{
  "train_examples": 39062,
  "input": "log_mel",
  "activation": "elu",
  "steps": 2200,
  "batch_size": 64
}
Rows from block 3, named by matrix and row number. Each number is 50 + 15 x the weight over its row's rms, rounded and kept within 0 to 99. All counts start at 0. After the name is the row's rms in percent of the matrix's.
# conv: width-3 conv, stride 2 (model.blocks.3.conv.weight, 128x128x3), inputs 0-63, a 3 kernel for each
conv.24 102:27 33 37 42 59 77 35 28 47 67 52 34 48 57 55 44 49 46 41 48 52 17 36 39 40 28 35 37 43 62 57 29 36 43 34 38 55 59 43 51 48 68 51 43 58 46 40 38 39 15 33 58 53 42 17 20 29 57 51 58 47 54 42 41 41 40 56 59 68 43 73 53 48 56 55 41 61 52 71 41 68 61 77 72 50 66 45 31 30 37 52 39 36 64 51 61 20 35 29 37 63 38 08 39 52 56 32 35 62 41 28 05 16 25 81 48 42 68 73 53 45 47 40 50 08 32 60 42 68 44 33 51 52 47 61 57 42 64 56 37 50 60 59 60 51 61 52 29 21 32 18 10 04 48 60 65 83 73 59 60 68 52 09 20 08 75 29 47 25 34 46 35 46 45 42 61 51 48 50 55 54 33 39 59 38 49 49 58 71 59 58 56
conv.25 103:60 64 60 70 61 47 32 47 37 27 56 38 47 23 52 51 30 35 16 27 39 46 47 49 60 63 60 40 41 54 58 84 40 60 61 29 49 40 32 34 53 58 42 49 68 66 51 50 52 38 38 51 51 43 29 30 43 59 64 79 75 42 64 60 50 62 44 18 23 57 55 57 22 35 50 30 51 46 73 57 87 37 41 40 16 25 27 72 65 56 86 70 58 41 54 50 29 41 46 53 37 42 50 52 56 59 56 58 69 46 53 46 26 22 70 61 40 66 56 55 40 36 32 34 44 50 61 50 62 53 27 42 38 49 34 17 38 48 53 65 55 22 31 39 40 32 46 36 78 60 48 54 42 22 30 52 58 54 61 57 46 60 48 25 12 57 55 57 34 50 62 41 32 52 40 73 52 47 23 24 47 56 39 63 47 26 28 20 38 46 51 43
conv.26 098:45 49 55 22 14 17 56 40 54 45 61 59 54 61 58 68 80 78 66 63 71 65 50 55 58 42 36 76 47 55 64 33 75 66 55 49 58 76 59 44 53 43 50 39 39 41 35 35 54 80 59 41 61 42 48 52 48 56 79 43 60 31 25 35 29 32 49 55 79 38 50 75 34 54 58 54 56 46 46 17 45 44 50 40 51 73 66 70 51 57 45 50 37 44 44 54 39 61 45 50 73 53 45 49 43 48 48 38 64 43 42 61 58 56 68 38 62 30 32 48 42 49 57 82 65 70 57 52 22 47 51 67 27 34 63 40 23 41 27 29 58 57 53 49 38 48 38 42 44 33 68 63 58 49 35 40 66 45 66 39 37 33 69 64 56 54 54 44 53 48 39 73 49 50 53 58 59 33 46 64 55 57 70 58 32 51 35 70 82 16 45 39
conv.27 098:24 60 53 51 55 59 41 64 71 20 54 61 63 34 50 48 33 46 49 46 49 67 63 64 35 41 40 41 66 71 49 47 51 41 44 69 48 39 59 43 41 49 25 31 30 99 78 72 54 78 55 55 55 32 64 62 49 62 29 59 79 62 68 50 67 68 48 44 52 72 28 28 60 58 59 48 55 62 37 22 36 57 70 53 38 50 66 71 44 39 60 70 37 46 37 38 42 63 59 33 38 63 53 42 62 75 84 65 45 62 56 80 86 66 63 66 75 42 13 36 53 43 51 46 46 50 58 56 57 35 45 37 51 54 56 45 36 37 29 34 50 78 74 64 36 42 47 60 55 50 60 81 64 27 18 15 74 32 60 45 68 38 61 87 94 43 46 53 67 65 49 35 38 41 34 51 45 61 56 43 46 60 53 43 54 72 52 52 22 70 60 36
conv.28 096:78 72 74 41 28 46 67 76 56 54 28 52 48 65 47 17 34 27 69 51 58 81 56 69 51 50 78 86 69 66 45 38 55 58 56 49 61 59 50 49 48 53 36 55 51 61 77 34 64 61 51 39 34 52 78 78 69 37 42 55 65 72 72 68 57 52 51 49 61 66 71 39 38 72 54 62 62 60 59 62 51 63 55 68 62 43 31 21 24 50 45 28 31 41 38 25 65 99 72 82 79 82 58 67 77 60 61 37 51 45 39 70 57 56 36 55 50 67 39 59 63 80 69 46 65 28 42 51 42 71 46 60 37 41 56 56 59 58 50 52 49 91 66 76 69 48 25 57 81 66 56 69 63 32 37 48 65 37 47 46 48 42 63 82 81 36 49 58 42 55 59 59 81 50 45 49 42 62 59 59 50 45 58 85 59 70 65 61 60 65 46 36
conv.29 098:64 37 65 73 77 66 09 22 27 17 41 58 22 39 27 33 40 45 59 56 59 47 49 51 10 39 46 42 53 60 41 40 36 28 38 61 46 42 43 57 40 64 58 52 58 46 58 57 67 75 78 51 43 46 62 60 47 23 25 63 62 76 48 45 63 77 56 32 55 61 28 37 46 46 52 58 72 77 53 65 64 49 37 51 48 53 48 52 45 38 47 42 62 72 72 81 39 51 64 54 35 53 57 64 66 48 82 54 57 62 45 48 38 40 35 65 32 45 48 51 58 35 49 52 39 51 35 54 49 54 46 32 53 49 37 39 58 47 35 50 48 37 61 60 47 50 67 66 68 62 52 70 58 49 49 41 55 42 44 76 84 75 39 53 54 54 26 23 76 97 90 54 70 62 48 43 42 65 58 47 52 51 40 37 07 46 38 38 25 84 77 55
conv.30 100:38 40 57 71 40 49 35 40 50 53 43 58 27 30 54 65 53 64 19 59 65 41 52 53 39 47 52 44 62 52 41 57 15 23 35 34 49 67 68 62 52 37 41 44 27 64 53 15 68 53 52 41 46 44 47 56 37 42 28 75 58 44 34 51 43 31 57 54 50 44 17 43 45 25 36 50 55 43 37 43 40 56 44 32 48 34 67 55 37 34 93 40 28 54 37 64 36 33 53 18 42 26 45 30 32 63 50 35 71 87 60 49 34 39 76 55 45 30 28 41 57 46 52 31 47 42 41 56 71 48 23 52 47 39 22 43 37 76 47 42 50 40 36 42 33 38 43 49 33 20 39 58 49 34 34 16 11 69 65 57 49 44 46 31 43 65 53 59 58 32 32 35 47 42 43 73 47 56 33 30 44 51 44 54 32 47 31 36 48 67 54 54
conv.31 098:45 34 58 68 74 55 37 38 40 38 58 80 37 32 43 46 50 48 60 56 78 40 28 31 35 38 52 58 75 52 41 53 46 20 61 72 67 51 47 27 46 61 36 39 30 51 63 35 74 66 72 57 39 40 40 33 34 43 51 43 67 41 30 25 31 38 56 47 45 50 45 21 58 60 30 78 52 49 47 32 37 75 59 54 71 63 45 50 16 40 63 26 56 52 54 39 33 38 60 45 58 64 46 27 16 67 69 48 65 49 45 46 36 31 63 57 58 33 23 45 47 63 41 28 19 27 46 70 25 45 39 43 58 55 51 61 52 50 50 40 32 69 65 66 47 22 35 47 38 38 49 54 44 43 30 24 53 64 46 65 62 62 56 67 63 22 47 37 62 63 66 51 21 34 43 55 57 42 70 67 60 60 68 37 42 66 56 56 61 99 85 67
conv.32 102:56 58 37 69 39 37 29 26 37 65 42 53 26 08 43 38 31 39 30 52 52 39 37 51 62 52 40 27 54 38 48 36 35 52 59 23 41 38 31 28 40 52 63 51 72 46 40 49 55 38 34 52 46 49 45 52 46 49 99 72 36 57 54 46 29 47 42 48 32 28 39 77 56 64 38 47 34 32 59 54 39 61 61 49 28 38 29 27 35 41 71 41 35 42 52 59 45 37 60 28 27 61 47 45 38 39 24 31 55 33 54 12 19 25 99 56 35 66 53 55 42 30 51 24 61 38 35 76 62 53 41 43 36 41 75 39 49 71 63 54 75 70 72 49 38 40 43 51 46 49 36 30 30 57 58 76 48 82 63 67 52 53 37 19 29 54 44 44 38 29 38 42 47 36 43 80 43 44 34 51 48 26 25 37 36 38 48 51 36 61 52 51
conv.33 099:77 82 70 59 48 55 62 88 76 28 43 29 51 64 55 45 45 25 48 35 40 57 61 35 50 71 59 79 63 67 34 50 34 43 53 68 33 34 37 60 47 61 59 47 58 24 39 18 65 82 53 56 71 44 62 70 67 36 33 31 41 79 48 42 59 85 74 64 50 29 31 19 41 25 38 49 47 53 51 55 69 46 47 40 50 32 29 48 38 35 25 32 58 26 43 43 59 63 75 66 88 87 44 65 76 42 54 41 39 35 40 64 48 45 32 30 39 29 40 61 49 45 49 42 39 43 43 23 27 40 58 53 47 49 39 56 44 55 52 74 53 63 57 70 55 55 69 53 60 56 59 61 53 46 53 48 42 23 25 44 24 34 69 74 70 51 52 33 66 54 50 52 61 65 62 45 25 44 52 48 51 42 54 55 64 51 50 52 53 34 18 26
conv.34 101:68 60 65 68 45 44 47 52 77 60 73 44 66 71 81 39 44 23 59 72 55 22 35 56 58 53 50 82 82 77 36 39 45 42 56 78 50 55 67 44 40 42 29 37 33 52 64 44 51 64 51 20 14 41 77 35 41 67 56 64 49 48 50 15 26 26 52 61 58 34 36 27 36 47 47 58 49 54 51 52 48 68 73 55 66 51 63 38 33 32 55 52 39 16 21 15 69 72 56 50 49 53 26 18 25 71 40 66 50 43 49 56 45 48 61 52 73 52 40 32 44 50 44 41 26 53 61 39 64 18 23 46 41 37 42 50 48 47 36 44 64 92 64 69 61 62 66 40 25 24 59 36 77 55 29 33 34 43 55 66 51 30 67 67 62 61 47 59 51 39 36 29 22 27 53 63 59 72 60 49 70 52 45 49 70 83 27 46 53 28 26 29
conv.35 099:66 71 51 51 53 61 54 54 41 65 50 46 62 61 63 41 59 48 27 31 32 46 41 58 59 28 53 70 42 42 68 63 42 71 43 51 14 36 37 52 45 46 21 33 58 55 74 65 48 38 29 42 47 56 56 26 14 52 40 43 39 40 32 47 57 50 37 53 59 19 41 58 70 49 52 59 39 54 21 51 55 62 61 77 60 38 64 42 54 52 61 59 67 35 23 38 45 46 32 58 57 28 35 25 43 44 62 58 34 33 44 71 44 52 65 66 55 64 39 45 50 54 53 36 45 35 37 68 39 47 35 25 83 79 52 35 24 50 43 47 32 63 36 56 57 50 57 45 41 35 48 34 61 16 36 39 34 43 66 27 31 44 79 45 45 79 74 74 45 29 41 26 19 54 51 41 44 70 55 43 68 50 39 92 74 65 41 31 29 35 36 39
conv.36 100:53 68 49 50 65 35 50 72 58 53 58 52 68 59 51 67 62 59 56 58 78 52 53 49 43 49 65 62 69 75 53 19 38 53 53 68 71 68 84 42 46 48 62 63 53 73 59 53 61 48 78 37 42 34 73 52 58 39 62 56 45 55 41 59 50 45 56 55 59 50 32 62 55 45 39 51 39 49 56 57 60 37 46 38 41 27 57 54 44 54 72 62 49 32 48 45 54 84 53 41 61 72 55 71 75 73 65 61 78 68 93 57 58 58 83 61 19 37 48 47 45 51 49 55 59 69 47 72 37 32 19 52 34 25 07 46 51 38 45 36 46 53 56 62 48 53 53 56 49 50 62 73 72 36 43 42 34 42 63 47 55 58 55 62 50 59 41 50 62 43 53 80 77 74 79 45 60 32 25 47 54 40 43 56 50 42 41 55 64 49 34 16
conv.37 104:66 44 42 51 42 52 48 64 59 51 61 53 41 61 53 39 26 48 54 24 47 58 36 36 59 55 70 57 43 66 53 56 60 51 64 45 44 46 61 58 17 36 60 43 19 81 60 60 56 57 45 39 42 35 57 59 45 51 48 57 64 61 37 58 61 52 30 46 57 25 59 36 44 53 56 48 40 56 47 52 44 53 37 44 40 50 35 64 50 57 65 85 88 36 10 14 70 51 41 39 38 31 48 50 53 60 55 74 56 47 75 33 52 50 63 70 59 47 22 40 33 55 48 50 33 52 45 58 52 62 37 48 64 39 63 41 33 24 78 63 42 65 40 63 55 36 39 64 66 36 56 79 79 53 34 46 56 48 50 33 54 52 66 73 67 53 69 63 63 59 51 48 37 46 26 50 58 45 69 31 54 86 62 46 54 50 46 18 45 55 33 32
conv.38 094:56 65 73 49 65 49 43 54 61 28 48 76 23 46 43 18 40 44 62 61 67 62 76 53 59 65 63 66 64 69 54 48 46 63 62 53 53 45 33 73 77 77 70 93 81 47 41 40 56 75 57 37 14 24 62 74 56 47 48 69 64 83 44 50 54 66 30 36 29 67 47 58 33 23 17 73 87 64 58 74 53 48 30 31 47 42 43 49 46 32 16 60 65 53 64 62 56 73 94 49 62 75 78 61 69 75 72 59 37 57 55 44 40 61 41 61 70 54 55 56 43 36 27 42 54 53 43 60 48 40 57 60 40 32 30 53 39 40 45 61 47 37 53 47 46 65 48 64 71 80 51 55 62 65 35 64 66 51 44 55 50 41 43 63 62 49 36 47 66 72 81 64 61 71 75 57 48 49 50 33 55 60 74 42 30 55 21 48 28 52 37 45
conv.39 101:65 48 40 73 33 30 46 23 42 79 41 88 34 36 16 62 47 37 50 64 57 38 48 41 42 40 54 54 54 56 76 29 69 54 54 38 55 45 40 61 41 41 58 75 57 61 34 48 59 28 24 48 24 29 41 42 28 50 92 73 45 66 61 57 43 33 43 36 34 50 83 78 44 65 52 66 51 32 71 80 37 58 64 50 52 52 42 27 12 51 54 49 39 65 81 39 37 31 52 58 43 26 62 32 37 67 48 57 49 47 48 33 16 46 89 50 56 60 35 37 39 51 59 43 51 17 28 99 54 52 38 64 37 46 52 46 38 51 40 53 62 39 58 36 39 31 25 36 27 52 52 29 39 42 36 46 38 99 49 66 70 34 45 40 33 59 28 47 41 25 76 59 39 42 61 76 58 43 39 53 35 32 53 55 36 63 37 55 39 56 40 66
conv.40 098:39 74 51 35 33 34 54 62 51 59 53 62 40 52 45 49 74 53 65 69 65 41 61 47 71 57 40 58 64 52 54 24 44 60 57 26 69 77 60 35 40 47 55 62 73 36 31 35 48 43 42 38 50 54 56 57 61 60 66 53 42 43 26 53 61 44 80 70 68 47 53 70 46 49 61 42 50 44 58 38 64 36 55 58 51 52 54 39 43 64 33 35 49 52 53 61 60 62 67 64 49 60 53 54 43 45 47 37 43 52 40 53 51 57 50 34 24 64 74 55 59 53 74 71 70 67 60 56 44 41 46 74 49 57 57 41 82 66 43 65 59 40 54 50 55 39 52 49 41 63 47 50 61 58 83 70 73 58 55 40 55 58 31 37 32 46 35 56 28 52 65 62 49 61 86 53 60 35 46 61 50 51 63 28 50 55 82 77 76 36 47 49
conv.41 099:50 33 39 50 62 55 42 41 65 53 57 60 71 76 73 47 62 52 62 62 69 30 28 25 63 44 47 67 60 54 42 32 54 45 35 38 53 69 55 58 48 45 62 73 48 47 55 49 35 41 45 32 56 29 41 53 45 60 52 25 37 39 28 64 32 28 54 53 61 36 50 39 54 71 60 52 61 51 61 56 57 50 56 67 57 69 68 39 50 64 43 41 32 43 76 40 49 72 59 29 44 30 43 40 30 58 38 59 60 60 60 29 41 38 47 35 22 52 69 65 36 36 51 48 53 67 51 79 09 31 28 36 47 52 36 60 69 43 36 45 45 61 68 57 57 54 70 41 33 29 35 32 43 75 71 76 39 66 25 74 82 59 34 55 35 55 25 32 32 52 62 52 43 30 54 51 34 28 35 35 14 31 51 37 34 43 64 39 64 50 57 60
conv.42 098:68 67 56 46 51 51 54 62 43 62 49 28 56 52 49 29 35 50 53 32 44 80 68 67 36 47 54 44 38 51 54 45 45 56 45 45 33 41 47 56 51 52 33 46 47 30 44 44 57 71 78 59 50 55 36 47 43 29 30 27 61 87 76 30 67 62 44 66 68 10 45 46 37 23 43 28 63 54 33 46 42 38 39 44 39 37 16 17 28 29 39 55 57 41 53 56 45 44 37 73 72 60 50 45 65 37 48 38 37 31 44 45 41 42 48 41 40 40 39 59 36 56 48 28 54 38 32 52 21 79 63 53 49 49 52 67 37 45 54 62 68 41 64 57 44 42 30 58 60 45 54 46 30 30 30 46 16 34 26 20 25 45 73 49 40 59 44 39 32 37 43 78 61 67 55 39 73 53 24 43 67 53 51 60 70 50 54 71 66 71 53 57
conv.43 104:53 45 70 61 49 60 36 54 53 65 55 55 44 37 50 48 60 53 48 49 58 36 58 39 54 47 45 53 55 57 53 69 69 55 70 70 31 45 34 70 71 69 29 47 39 44 28 46 62 42 47 23 50 41 26 30 06 57 49 52 59 49 40 66 33 48 59 50 60 29 22 32 42 27 28 63 64 50 61 45 60 54 27 56 68 61 25 48 24 32 41 45 59 50 46 35 33 22 42 64 57 56 35 24 32 43 43 48 42 37 35 22 13 19 41 33 68 34 47 45 35 41 38 35 35 42 41 29 48 58 59 33 43 68 59 38 55 20 48 47 56 50 08 37 53 48 53 33 39 45 50 26 48 37 31 41 51 34 58 46 46 38 60 55 39 38 52 70 50 44 22 51 40 28 40 31 58 46 46 46 52 78 63 64 48 41 21 30 32 66 53 49
conv.44 101:48 49 49 46 32 41 50 39 58 37 56 12 51 51 51 70 65 79 43 44 46 54 58 79 57 58 73 41 32 46 48 50 65 36 56 43 41 52 52 58 57 66 55 75 58 60 43 39 43 54 71 55 58 73 58 47 76 46 34 59 38 40 27 51 55 63 57 48 74 36 25 75 40 37 72 44 47 48 39 53 51 09 34 45 40 27 33 48 62 42 58 51 29 47 66 67 50 61 48 56 53 39 48 65 78 46 45 36 54 55 59 40 73 65 56 51 27 45 61 58 23 35 50 85 60 82 68 32 57 64 73 74 48 59 45 20 26 35 63 49 69 17 35 20 43 53 37 47 60 64 69 41 63 61 68 51 62 12 64 34 52 41 45 42 40 40 36 41 54 26 19 69 88 79 73 52 57 33 48 42 52 52 32 38 44 48 47 56 74 39 58 46
conv.45 102:71 59 49 40 47 12 61 65 51 53 73 81 55 30 47 55 25 37 62 69 48 59 47 32 56 53 72 64 48 63 61 48 71 69 62 45 50 19 41 74 65 46 54 47 54 32 28 40 33 27 39 29 23 32 47 53 53 60 69 54 51 50 55 58 42 38 47 40 23 47 71 26 48 50 45 47 72 51 58 29 38 62 60 34 56 42 56 44 60 37 20 45 37 56 52 50 60 83 73 76 80 51 38 57 46 40 54 49 22 34 25 32 46 47 50 57 87 67 48 67 37 38 22 57 60 53 86 60 52 71 70 65 57 49 60 74 67 34 75 62 66 62 54 49 45 70 35 53 59 59 38 57 30 54 47 37 79 49 40 43 45 43 49 54 56 58 54 60 44 52 37 41 65 50 50 50 68 64 61 68 64 49 78 50 67 54 50 45 46 44 39 60
conv.46 100:44 45 58 21 41 50 55 58 40 77 74 51 56 58 36 50 54 44 66 68 45 46 51 44 51 46 43 67 21 42 49 59 59 74 48 46 49 42 38 42 35 49 41 65 47 23 44 40 41 27 52 59 66 77 62 31 50 65 59 50 18 49 50 50 36 42 61 67 48 35 43 62 38 33 62 53 24 35 19 36 53 40 52 36 48 45 44 32 58 50 40 48 65 46 45 62 67 33 38 78 68 48 37 41 61 21 00 33 35 24 22 60 53 22 58 47 60 65 61 70 48 48 68 64 55 48 68 42 26 57 55 85 65 54 62 51 42 42 67 75 84 36 44 32 37 47 32 27 45 44 47 41 15 47 44 48 50 54 67 18 47 45 44 44 40 57 59 57 10 12 27 49 52 70 66 59 54 45 54 56 63 36 44 54 68 69 85 64 60 37 50 52
conv.47 100:46 53 75 43 41 19 25 28 33 73 46 56 12 14 19 45 55 40 45 29 48 62 51 37 58 53 56 49 48 54 39 37 31 46 43 38 42 47 45 39 59 60 73 41 66 29 45 34 53 55 67 69 43 39 61 54 44 45 61 63 56 69 54 44 27 29 37 50 44 21 18 31 43 20 44 41 26 58 58 59 60 40 48 28 37 28 24 46 12 30 63 62 56 67 72 81 35 40 54 45 55 58 55 50 59 41 35 32 41 58 43 27 27 24 54 57 62 37 36 38 22 55 47 29 42 26 37 34 62 70 60 47 28 27 40 39 31 48 67 70 72 51 53 45 37 36 28 60 46 44 33 18 22 60 41 49 39 51 46 55 45 43 31 27 45 43 64 39 46 33 34 73 58 59 51 72 53 42 25 21 49 57 44 55 32 55 63 42 47 67 48 52
conv.48 102:40 58 55 47 50 46 24 19 37 86 53 35 11 31 18 37 25 27 48 32 31 33 31 31 75 65 58 49 28 52 31 39 30 38 43 45 45 51 66 21 28 45 66 37 45 31 31 61 49 48 58 33 34 38 38 69 53 75 67 44 62 40 48 30 40 42 34 30 28 49 60 32 46 48 45 34 30 50 65 63 63 43 35 48 19 30 27 42 50 40 45 71 58 35 34 54 50 32 62 45 42 36 36 42 36 56 41 47 66 49 44 37 29 31 59 75 58 56 51 47 28 41 32 24 66 29 41 50 57 47 48 45 32 53 43 40 43 48 72 62 72 51 53 41 21 30 40 51 64 40 46 43 48 40 54 36 49 53 45 69 50 52 62 38 51 53 79 61 49 43 42 38 48 59 55 72 82 46 61 60 57 38 49 59 65 22 46 45 62 41 50 50
conv.49 104:51 47 55 44 72 65 31 41 31 91 56 28 41 42 53 69 59 50 30 38 31 26 27 31 55 31 48 34 44 35 69 58 62 63 31 57 36 30 42 46 51 51 49 51 47 40 47 70 30 36 33 45 75 56 14 16 21 74 57 43 37 49 59 50 38 42 51 57 61 38 45 40 72 47 53 41 56 44 51 67 62 54 60 51 49 13 48 47 54 46 63 64 77 46 48 55 45 17 29 44 39 32 27 30 27 30 46 49 25 54 50 10 40 37 61 71 78 44 40 46 50 33 49 42 42 36 56 56 81 38 46 41 57 62 48 63 39 48 49 51 33 44 29 47 37 39 49 41 42 22 23 25 26 40 45 28 49 43 52 60 61 53 53 23 30 64 79 65 37 36 37 37 41 50 53 60 74 57 43 48 42 26 42 64 59 46 37 48 42 38 45 58
conv.50 106:56 68 61 62 58 63 57 61 43 57 37 27 59 41 52 54 50 45 50 45 55 44 50 47 63 44 63 65 69 63 67 45 47 61 58 69 56 48 46 59 38 42 53 28 58 22 46 44 33 42 62 46 50 38 47 46 43 51 52 44 52 48 49 49 48 57 45 51 48 32 51 67 48 35 36 61 42 56 60 50 53 31 42 42 35 37 42 61 77 66 58 55 51 20 18 27 42 56 66 50 43 60 51 45 62 70 70 82 54 54 69 53 48 46 63 25 50 16 26 21 17 35 27 27 49 35 32 67 56 22 50 35 41 41 32 32 31 33 59 45 49 43 44 60 40 43 37 19 28 61 62 68 56 47 13 28 34 54 30 57 55 67 73 61 60 60 52 51 49 62 46 36 31 47 49 36 53 45 42 43 60 39 48 54 47 64 15 17 21 22 31 47
conv.51 098:46 55 43 59 43 48 42 48 30 60 65 99 25 50 65 41 46 50 46 66 47 61 56 60 67 57 42 49 46 65 59 55 53 69 57 32 54 45 46 55 55 31 55 74 62 48 55 69 65 60 56 34 42 62 38 63 30 56 80 55 59 63 49 47 37 48 33 26 30 48 63 77 20 33 57 65 73 48 72 58 48 35 34 32 44 44 38 47 55 54 46 61 74 73 84 74 74 55 39 67 59 46 62 61 47 73 73 76 51 54 58 30 59 67 73 54 80 39 35 52 35 39 55 59 70 67 40 91 45 66 49 40 38 27 31 33 47 29 46 53 68 51 23 37 57 39 48 54 82 51 65 54 52 43 37 65 84 80 56 53 41 52 28 55 45 63 47 72 57 75 75 42 71 70 81 58 47 50 42 36 63 44 50 52 25 60 34 30 36 48 60 44
conv.52 098:60 55 76 45 54 47 56 57 45 60 54 46 67 54 65 65 76 80 34 61 57 26 51 57 55 70 61 62 46 51 51 76 47 35 77 65 62 66 66 36 61 67 34 45 51 61 33 29 44 45 39 50 46 57 29 12 47 48 49 62 49 52 50 52 32 36 58 70 72 19 47 66 32 42 44 60 42 68 40 57 65 30 27 38 42 34 48 46 55 47 61 47 39 31 48 36 50 38 40 57 62 60 56 48 45 55 64 64 75 54 65 47 35 34 55 69 33 37 40 23 25 20 28 75 45 67 51 46 61 31 41 39 36 22 18 26 04 51 47 48 49 56 55 43 62 54 63 19 31 32 39 68 49 20 37 34 41 71 65 34 48 41 56 55 43 54 47 38 39 17 29 52 37 46 63 53 46 16 30 28 51 52 37 56 44 38 37 42 36 48 30 23
conv.53 102:42 51 37 32 54 50 37 69 54 48 36 40 49 78 61 68 59 42 41 33 56 52 36 64 46 59 68 41 45 54 86 69 65 62 71 65 44 34 30 56 37 52 37 34 25 32 42 34 32 32 56 44 57 54 39 43 38 38 75 39 34 55 12 36 42 37 35 47 50 51 82 40 53 61 31 45 44 47 34 31 46 28 46 43 79 59 50 55 75 80 42 34 49 39 28 27 33 50 49 48 32 56 49 53 38 30 58 57 43 73 54 53 48 63 42 45 50 47 41 33 40 41 18 39 66 37 33 88 20 33 37 62 79 43 70 29 30 15 53 46 28 31 21 38 51 64 58 38 59 54 64 52 76 57 55 38 40 91 27 63 43 47 39 38 60 48 56 53 37 52 49 23 27 12 77 47 36 50 61 65 80 65 89 31 53 56 24 45 31 43 38 21
conv.54 100:64 61 44 65 53 49 63 68 66 62 42 27 70 77 43 46 66 63 26 24 56 37 46 32 62 59 63 59 78 57 46 61 37 48 47 57 44 60 75 64 56 50 46 53 76 68 49 24 40 35 44 41 53 50 45 44 55 35 32 69 53 27 44 56 53 44 52 60 56 48 31 60 42 46 55 46 34 57 75 69 46 47 52 29 29 38 46 59 71 53 68 62 43 43 47 44 44 60 55 61 70 42 53 74 50 63 69 32 52 73 82 71 61 51 45 52 51 58 58 59 26 38 27 61 69 72 27 24 62 50 33 32 54 17 19 25 22 39 40 39 56 43 30 72 59 65 60 46 41 61 69 61 42 70 46 33 18 01 75 58 57 69 82 46 49 57 48 57 68 65 48 26 73 50 23 60 47 44 38 22 50 27 35 48 55 58 42 47 51 39 25 32
conv.55 098:66 59 70 67 45 50 58 50 56 75 22 13 58 41 21 52 25 50 53 17 51 45 30 49 33 59 64 51 36 59 37 66 35 47 45 57 50 46 44 41 53 43 70 69 64 83 58 48 61 32 33 67 47 45 36 65 68 53 38 65 48 48 50 81 61 69 64 65 56 71 48 47 54 47 40 27 29 39 60 58 72 62 57 51 29 22 31 47 45 27 44 56 52 57 75 51 47 60 67 66 60 36 69 67 67 54 45 34 31 40 43 51 58 57 55 79 55 67 80 92 66 57 67 71 50 66 49 46 76 28 57 32 39 56 41 41 52 48 69 75 66 36 68 79 66 57 59 51 64 49 40 36 44 51 49 78 41 53 81 44 46 57 63 29 38 55 37 44 66 40 57 69 56 70 46 46 52 53 44 44 17 19 33 81 62 76 60 57 59 47 71 56
conv.56 099:48 56 55 79 64 36 30 35 65 25 37 49 47 21 60 50 21 53 33 31 43 51 49 67 51 64 54 57 57 58 40 58 39 53 47 58 37 22 31 50 62 53 47 78 72 30 40 30 57 42 46 70 42 43 67 80 60 45 53 51 36 30 34 59 43 52 37 17 37 34 41 33 47 36 42 15 56 41 62 54 46 36 35 25 50 49 53 57 61 67 41 50 45 61 51 55 58 78 77 60 69 51 60 66 68 57 29 22 55 56 45 37 43 54 23 17 44 68 69 76 44 21 33 46 58 60 59 20 52 64 63 48 42 50 43 38 19 18 61 61 62 51 57 44 54 64 57 51 55 64 63 52 71 69 82 79 50 22 45 49 41 53 38 52 41 40 59 51 72 66 45 58 57 92 55 51 60 48 62 40 55 65 52 36 47 33 31 40 42 37 41 28
conv.57 099:68 76 44 23 58 56 65 55 53 60 76 51 46 42 20 52 31 51 57 63 50 43 64 51 73 46 51 68 41 44 51 50 75 73 52 45 58 55 38 46 56 46 56 74 71 53 71 88 32 52 52 56 54 42 51 34 42 56 67 53 50 71 67 73 60 67 45 39 35 91 67 62 64 73 76 33 77 63 55 76 85 50 65 65 56 48 43 57 52 53 43 60 70 48 62 99 59 44 38 54 65 41 58 57 46 57 66 46 48 47 80 59 52 74 50 66 93 58 64 48 81 63 77 63 55 47 63 64 55 69 43 38 43 55 29 63 41 37 62 62 44 38 60 42 48 45 49 66 45 71 37 29 46 55 48 46 83 34 64 38 60 69 32 39 16 62 48 51 37 49 74 50 64 47 61 53 56 42 69 47 40 23 21 68 44 56 54 74 49 29 81 88
conv.58 099:60 57 70 50 45 38 59 53 50 71 59 17 49 59 61 40 45 48 24 34 60 35 36 27 84 82 58 47 39 57 49 45 35 58 62 40 55 50 50 40 37 46 60 43 51 20 30 34 29 41 35 23 52 61 50 58 55 57 59 71 58 31 39 54 52 33 46 76 49 61 52 88 40 42 74 25 19 20 66 55 69 61 29 45 15 24 50 46 41 74 70 63 57 29 35 52 63 33 66 62 50 62 50 51 52 42 14 40 41 66 54 45 49 43 45 53 48 55 61 62 45 55 56 54 48 46 63 47 99 40 54 42 33 47 46 29 40 64 57 52 57 67 73 51 37 47 50 39 42 25 48 47 36 43 53 61 33 43 72 47 47 51 51 31 30 61 60 42 35 34 38 52 42 46 53 99 46 46 31 35 40 24 32 48 53 36 47 56 70 16 15 54
conv.59 101:58 45 43 28 34 59 23 47 49 76 55 47 25 36 47 36 26 42 55 48 44 63 48 50 51 41 51 31 44 42 48 47 54 43 44 57 47 36 42 60 51 45 50 45 17 37 36 56 50 39 51 35 55 54 39 30 32 84 60 32 30 54 51 37 32 44 30 19 43 25 39 30 36 34 30 48 41 31 31 54 55 53 36 42 33 53 35 36 42 36 50 75 74 39 42 16 64 42 28 46 59 40 31 16 31 44 47 34 16 27 60 35 31 41 39 56 97 39 45 40 40 48 35 32 50 27 38 51 42 56 61 40 59 53 45 68 28 42 74 70 38 50 44 42 42 48 49 57 43 16 38 22 38 55 50 33 69 44 17 38 40 44 63 44 51 57 90 89 48 63 34 38 43 42 46 54 58 59 52 63 49 60 70 56 54 67 46 30 20 53 43 53
conv.60 103:73 38 28 39 36 42 49 30 36 18 60 76 45 24 40 66 59 76 49 89 77 61 65 41 65 61 47 47 42 46 51 54 47 42 72 43 84 59 55 53 47 40 38 49 59 50 16 51 70 49 54 33 46 51 47 51 74 60 83 74 50 43 42 38 52 24 33 45 56 42 31 83 50 31 50 36 61 54 49 42 43 28 49 35 48 50 50 70 57 39 56 23 46 26 61 46 48 52 56 35 41 50 56 55 55 43 39 38 86 74 54 63 52 41 69 33 53 27 36 46 34 32 70 78 55 74 68 61 70 27 54 76 28 18 26 24 45 38 49 60 65 37 35 30 31 42 41 52 51 57 44 53 26 54 44 59 77 62 65 43 55 67 47 51 27 45 40 53 42 41 50 59 53 65 74 61 42 20 41 47 36 51 29 21 27 49 39 65 56 44 52 25